config.yaml
arch: "caformer"
model: "self-supervised image encoder"
qk_norm: true
one_sided: false
final_lr_fraction: 0.1
weight_decay: 0.05
adamw_weight_decay_other_params: 0.01
Rows from block 5 of a small self-supervised image encoder, named by matrix and row number. Rows with one number belong to one neuron. Each number is 200 + 40 x the weight over its row's rms, rounded and kept within 0 to 999. All counts start at 0. After the name is the row's rms in percent of the matrix's.
Before each neuron's rows are labels from the 100 images, of 14848, where the neuron reaches its highest value: "peak on" is the class under the peak. Only what is clearly more common there than usual is listed. The data: patchworks of several textures. In brackets: how many of the 100.
# fc1: MLP up (model.blocks.5.mlp.fc1.weight, 512x128), inputs 0-127
# fc2: MLP down (model.blocks.5.mlp.fc2.weight, 128x512, transposed), outputs 0-127

peak on: rays (87)
fc1.492,095,189,188,201,240,186,115,159,169,243,230,183,198,138,200,166,237,159,219,229,207,271,192,169,158,204,199,218,184,188,278,253,209,212,209,182,134,175,232,186,202,229,225,236,220,249,183,188,218,161,174,216,158,272,109,176,246,173,208,227,191,261,210,271,233,206,146,161,226,212,260,268,159,226,135,250,232,222,225,195,180,225,116,180,191,323,206,169,163,245,246,119,258,243,233,224,139,244,171,184,276,161,146,191,214,251,236,225,199,210,215,212,251,222,212,170,112,205,236,236,192,178,196,104,176,198,239,170,212
fc2.492,101,190,169,168,220,190,239,240,181,221,227,207,113,196,230,216,200,233,177,154,191,214,113,180,157,205,156,189,227,195,230,174,154,208,205,131,169,189,209,248,185,223,295,155,189,196,208,251,198,169,203,246,215,175,236,187,256,164,202,247,118,223,200,243,281,202,152,273,252,280,195,206,199,152,146,182,195,112,181,208,196,197,184,292,176,135,173,261,211,145,148,263,243,188,180,252,172,209,322,203,245,218,163,176,190,247,213,237,240,134,230,129,235,222,168,233,229,243,223,145,149,210,259,217,236,190,204,225,190

peak on: cloudy (78)
fc1.90,093,192,241,205,160,205,143,179,128,230,172,176,181,222,153,228,289,180,225,167,207,241,226,171,211,215,240,236,175,205,191,132,194,268,256,177,257,179,172,201,230,183,259,179,175,158,187,190,214,189,153,249,217,253,193,222,151,171,219,144,201,219,183,167,214,191,225,158,206,235,225,180,139,192,147,289,152,168,170,264,235,198,150,237,143,154,208,75,211,263,167,269,155,234,246,161,194,237,244,187,151,227,203,205,177,189,200,193,179,182,174,234,246,240,92,177,192,272,231,172,194,110,175,159,199,115,130,180,223
fc2.90,101,196,169,187,234,213,206,186,223,158,213,248,183,218,301,166,121,283,168,232,230,193,151,233,208,222,185,129,230,234,152,201,249,153,142,229,168,242,224,206,160,154,149,180,224,214,192,238,215,222,222,137,233,187,197,171,227,208,216,216,203,206,177,265,138,180,173,249,245,202,173,217,230,190,196,150,231,149,175,122,177,211,189,203,249,207,198,287,168,146,277,190,189,170,155,242,210,143,184,246,194,218,202,184,206,162,150,202,240,209,199,130,129,115,230,168,211,76,185,189,240,265,250,296,186,269,196,237,176

peak on: rays (76)
fc1.221,100,151,174,188,141,220,163,231,226,293,233,142,175,144,246,176,174,214,230,200,193,231,185,290,198,202,214,194,170,199,231,185,288,163,231,156,207,213,214,147,150,166,169,164,275,228,160,172,198,203,249,130,186,243,147,165,196,186,258,181,206,237,239,212,207,145,221,190,150,167,288,292,128,212,249,253,150,221,189,166,151,268,203,178,183,249,203,131,173,201,232,221,163,256,181,204,198,171,207,145,189,222,267,242,215,210,290,208,203,193,162,268,204,210,175,198,250,228,211,107,259,203,212,179,204,210,119,189,154
fc2.221,116,137,239,215,190,276,225,250,154,199,230,143,162,215,191,258,136,260,153,212,177,262,187,164,218,182,175,194,214,173,148,200,185,112,219,146,234,249,236,248,223,192,216,229,165,180,206,210,211,156,217,233,171,202,131,181,266,130,228,199,173,167,147,145,214,211,163,230,235,204,186,163,255,174,167,146,270,202,231,179,262,217,203,174,187,84,190,231,176,254,157,236,177,223,220,218,150,157,242,151,142,172,167,208,161,149,262,258,136,232,241,189,174,199,137,222,247,268,267,146,218,213,200,182,204,120,181,151,175

peak on: plain (30)
fc1.300,091,174,233,192,196,154,218,213,230,144,232,228,214,254,127,216,245,171,237,173,184,242,166,188,206,205,179,183,237,157,235,159,241,154,249,208,133,250,166,229,278,211,201,139,286,200,223,156,229,194,225,252,303,194,159,225,242,161,277,152,236,177,172,232,127,200,162,144,192,196,239,165,225,237,118,170,221,262,140,176,184,272,197,212,175,229,271,204,196,233,232,252,228,245,275,129,232,193,193,229,218,215,198,254,185,203,183,144,206,175,256,157,214,212,170,249,171,261,258,261,201,164,176,262,165,186,198,241,258
fc2.300,103,136,132,143,200,236,182,176,165,241,214,227,281,231,185,234,208,170,172,203,237,186,172,150,182,182,191,255,222,276,172,218,198,194,180,235,238,179,214,215,103,177,162,244,229,215,211,259,252,265,183,125,187,197,142,174,143,132,203,195,211,177,234,98,252,213,170,206,239,252,168,196,185,133,139,202,221,185,251,232,245,211,141,280,198,202,213,216,154,235,192,214,187,247,174,234,217,198,231,149,158,116,176,251,176,235,195,139,153,136,212,195,185,220,259,237,195,190,191,102,251,233,263,204,200,169,253,259,228

peak on: woven (25)
fc1.477,103,254,186,251,225,230,262,182,164,193,187,188,238,215,186,151,186,246,186,183,216,215,213,211,275,204,167,199,278,163,187,177,211,167,315,239,159,222,171,241,226,167,152,191,143,142,192,242,219,162,178,221,157,164,238,158,205,180,223,243,196,119,181,208,238,222,256,283,227,242,126,208,238,177,217,162,290,154,158,228,211,195,197,245,193,221,171,149,273,260,185,236,175,195,228,226,226,160,192,210,155,167,304,215,246,285,162,212,269,164,185,134,265,214,193,136,198,203,131,235,190,240,152,195,233,261,202,217,207
fc2.477,100,206,140,156,282,171,169,230,217,140,237,256,117,184,245,215,168,209,155,187,246,236,196,199,179,227,170,237,245,220,206,191,176,242,142,159,190,236,206,192,185,177,264,222,251,242,246,121,165,172,170,269,289,201,142,273,260,157,166,195,167,197,217,273,185,162,180,204,190,257,220,248,241,212,166,157,173,195,289,220,244,205,195,201,125,160,203,220,168,167,161,189,240,155,212,168,180,199,242,154,247,298,141,239,190,188,245,279,195,191,228,205,124,137,206,241,219,180,196,253,222,153,201,218,212,157,139,218,193

peak on: speckled (49)
fc1.13,100,155,231,258,269,213,226,232,215,176,188,208,231,187,219,269,162,214,174,174,210,254,253,170,275,187,165,209,194,208,162,204,197,203,234,254,186,200,155,241,197,267,236,228,193,207,186,183,220,208,142,96,274,221,292,189,175,199,211,197,255,181,185,185,219,174,197,145,164,238,185,219,241,153,198,173,213,182,236,211,214,135,175,188,153,234,193,254,144,212,189,164,176,287,138,141,150,142,235,182,239,180,188,302,237,211,270,180,226,166,154,213,153,316,173,266,146,161,215,167,208,164,249,245,247,184,267,161,216
fc2.13,089,269,174,251,203,169,261,187,216,195,277,202,161,206,173,164,213,159,218,155,244,201,203,160,213,198,200,213,187,209,213,143,215,252,213,215,97,212,196,187,141,182,170,212,240,221,271,270,221,196,137,264,226,163,212,261,226,184,139,222,168,221,187,259,190,301,240,184,267,261,176,192,154,215,149,179,218,210,196,245,178,242,174,228,268,215,156,194,241,223,194,225,252,127,248,288,286,245,171,214,176,215,176,256,130,151,190,230,156,193,222,209,229,130,221,222,193,272,185,208,181,148,118,181,159,234,165,243,219

peak on: speckled (25)
fc1.291,102,218,118,273,228,189,236,247,240,220,201,113,164,254,125,171,141,188,240,273,216,195,249,172,211,166,129,177,77,179,128,204,208,217,288,135,171,218,174,191,224,231,235,228,266,170,275,155,231,105,219,196,180,226,157,246,192,164,282,218,197,226,177,234,254,188,210,126,147,161,255,211,216,176,168,229,146,180,217,255,177,205,239,204,205,210,244,179,159,199,195,182,194,175,204,196,263,204,289,223,239,210,188,165,215,139,180,208,217,224,221,173,215,192,218,156,185,201,171,180,173,171,210,278,181,211,193,244,180
fc2.291,092,168,176,230,159,218,195,200,210,223,178,132,189,161,163,165,236,232,259,197,136,174,199,153,153,157,182,182,237,214,223,243,166,128,192,202,158,221,225,209,189,231,235,174,198,241,155,238,204,226,257,277,258,162,186,201,188,131,228,248,255,259,268,158,160,244,200,225,200,264,122,262,183,167,196,214,230,209,187,272,314,201,184,155,231,138,239,227,254,281,200,169,263,177,198,191,186,232,174,237,213,146,240,237,166,190,241,206,203,225,167,246,101,238,180,267,178,218,144,138,179,200,191,217,167,146,121,217,233

peak on: woven (35)
fc1.371,102,246,182,173,189,254,218,210,256,239,159,129,220,121,237,234,162,153,181,224,277,183,229,239,196,151,140,198,232,165,217,202,206,187,251,278,148,215,140,183,199,221,163,177,213,163,291,200,219,158,216,240,228,213,219,238,170,140,183,275,245,238,268,240,263,205,150,157,195,242,173,231,236,152,206,192,161,182,237,307,225,219,191,199,220,249,206,202,220,218,220,136,220,113,226,196,281,205,254,193,196,217,275,137,230,221,177,130,203,205,241,245,177,177,211,233,195,219,209,107,167,206,131,198,158,196,241,227,160
fc2.371,094,135,185,210,225,205,243,203,201,233,287,257,247,212,172,227,234,288,237,197,177,216,230,174,272,232,249,221,147,226,253,185,182,214,188,195,213,188,187,186,222,157,220,239,213,190,104,243,212,161,237,232,246,184,221,270,220,234,213,262,234,215,231,155,256,227,174,228,167,283,213,201,138,217,236,234,200,234,201,130,225,170,240,220,262,206,137,252,218,261,225,198,196,180,209,192,175,182,197,212,250,237,201,283,204,151,298,323,156,249,219,231,252,229,181,178,162,201,190,207,277,163,242,231,218,183,169,191,286

peak on: plain (70)
fc1.206,080,231,169,171,176,273,265,175,206,307,169,198,233,205,190,224,264,227,214,197,236,186,160,130,235,205,146,197,213,215,149,219,170,212,144,241,276,163,131,229,170,157,245,92,207,199,225,258,183,256,188,236,141,192,201,223,215,164,169,185,178,225,258,205,234,194,198,203,225,188,201,171,199,179,255,175,253,135,215,160,210,204,192,180,189,234,195,123,226,181,178,189,215,208,279,222,146,222,242,157,142,116,147,158,230,161,284,216,150,234,225,188,237,229,196,113,119,261,209,256,247,151,239,227,207,208,157,212,173
fc2.206,094,190,204,171,246,133,129,204,185,78,162,191,167,208,232,198,110,162,228,156,130,177,176,239,149,160,216,213,244,217,187,251,246,176,275,183,216,187,204,215,219,260,240,302,146,182,187,169,126,185,236,178,237,251,228,138,206,269,190,206,205,165,174,250,220,197,234,178,211,199,224,208,200,215,214,171,244,224,128,218,204,191,196,198,201,161,223,231,152,159,262,195,162,184,180,173,279,190,238,229,208,211,210,238,150,145,189,260,259,103,194,197,152,226,149,265,267,141,174,163,186,185,213,179,235,127,193,174,253

peak on: plain (82)
fc1.78,087,212,182,216,209,255,195,125,171,236,228,198,181,138,255,224,192,183,198,294,204,194,135,160,138,266,158,193,255,220,149,187,203,216,258,138,251,193,287,205,225,228,203,273,188,202,268,136,250,141,173,161,151,216,170,157,139,182,208,154,222,224,188,239,212,154,203,235,196,255,215,199,153,159,174,153,203,186,221,136,162,214,103,241,140,147,159,200,150,253,216,217,213,202,223,202,191,213,259,275,191,180,206,207,112,172,175,213,163,193,198,253,195,252,200,200,161,162,212,194,163,161,172,245,297,228,228,222,129
fc2.78,103,216,206,140,205,198,277,254,279,143,198,191,217,156,213,185,268,211,219,163,276,237,203,133,138,117,181,140,169,159,219,251,181,201,138,144,167,259,158,141,148,249,273,184,174,192,144,224,199,201,245,216,218,140,231,279,210,267,197,193,202,229,223,186,214,227,159,172,160,156,175,178,224,256,219,184,199,228,249,208,262,250,159,210,213,205,224,296,152,133,230,231,198,214,186,134,250,182,225,196,213,210,169,177,209,230,163,197,271,232,195,181,201,167,256,186,165,247,216,215,268,183,175,158,137,274,177,175,248

peak on: cloudy (41); mosaic (39)
fc1.120,134,192,169,212,222,155,165,257,159,269,168,235,215,163,193,200,181,125,217,293,226,206,177,263,178,200,162,207,277,215,228,211,219,286,181,122,246,164,141,248,180,238,209,237,139,167,127,277,173,253,220,143,225,190,238,257,135,224,245,145,240,164,131,147,139,163,169,171,147,216,154,168,147,185,232,210,213,174,138,205,187,224,218,130,178,190,217,229,294,207,168,231,181,191,165,158,186,189,276,193,228,176,180,150,199,204,203,169,225,216,159,118,178,253,220,152,135,163,211,199,167,219,150,189,194,218,215,209,205
fc2.120,120,197,224,247,175,187,278,239,192,197,184,216,120,244,233,153,197,171,247,237,203,284,228,231,177,216,244,295,200,233,202,216,192,185,265,170,195,222,189,181,149,222,200,169,134,240,172,199,159,186,329,234,228,185,185,252,211,210,203,170,186,217,216,224,132,212,218,121,219,180,285,184,110,255,149,257,263,184,171,171,259,219,231,260,199,202,224,198,211,256,269,180,157,159,222,109,216,183,231,194,222,170,193,211,149,216,141,218,185,154,203,177,175,185,244,116,216,141,221,263,198,219,178,219,193,180,138,175,148

peak on: cloudy (27)
fc1.143,100,250,248,250,212,176,166,180,243,203,204,176,201,157,188,180,160,195,262,226,179,115,185,243,178,260,210,201,146,149,151,196,144,216,205,200,211,181,221,281,252,181,257,224,260,284,212,221,245,263,157,232,184,137,181,217,154,121,273,175,150,202,157,139,209,224,198,186,183,231,179,192,200,129,225,282,234,141,322,223,256,296,156,181,177,226,205,170,181,180,234,194,183,204,146,147,208,160,251,189,254,233,178,181,153,194,188,212,193,293,246,250,221,231,226,206,140,190,212,204,214,255,218,224,220,199,204,154,202
fc2.143,097,190,177,233,244,160,135,238,192,250,210,237,197,220,139,186,177,167,166,187,164,248,258,151,151,115,219,186,195,213,135,217,216,209,182,161,169,192,162,169,235,101,168,191,175,154,215,136,138,165,240,192,240,229,181,234,236,196,159,282,240,194,218,211,165,207,219,176,201,234,208,185,150,241,222,168,195,141,117,270,230,262,193,255,198,208,213,224,266,173,193,237,107,183,238,210,187,220,213,214,200,217,250,263,277,226,203,143,189,165,183,206,148,175,202,209,216,195,224,198,282,105,133,204,182,125,133,210,122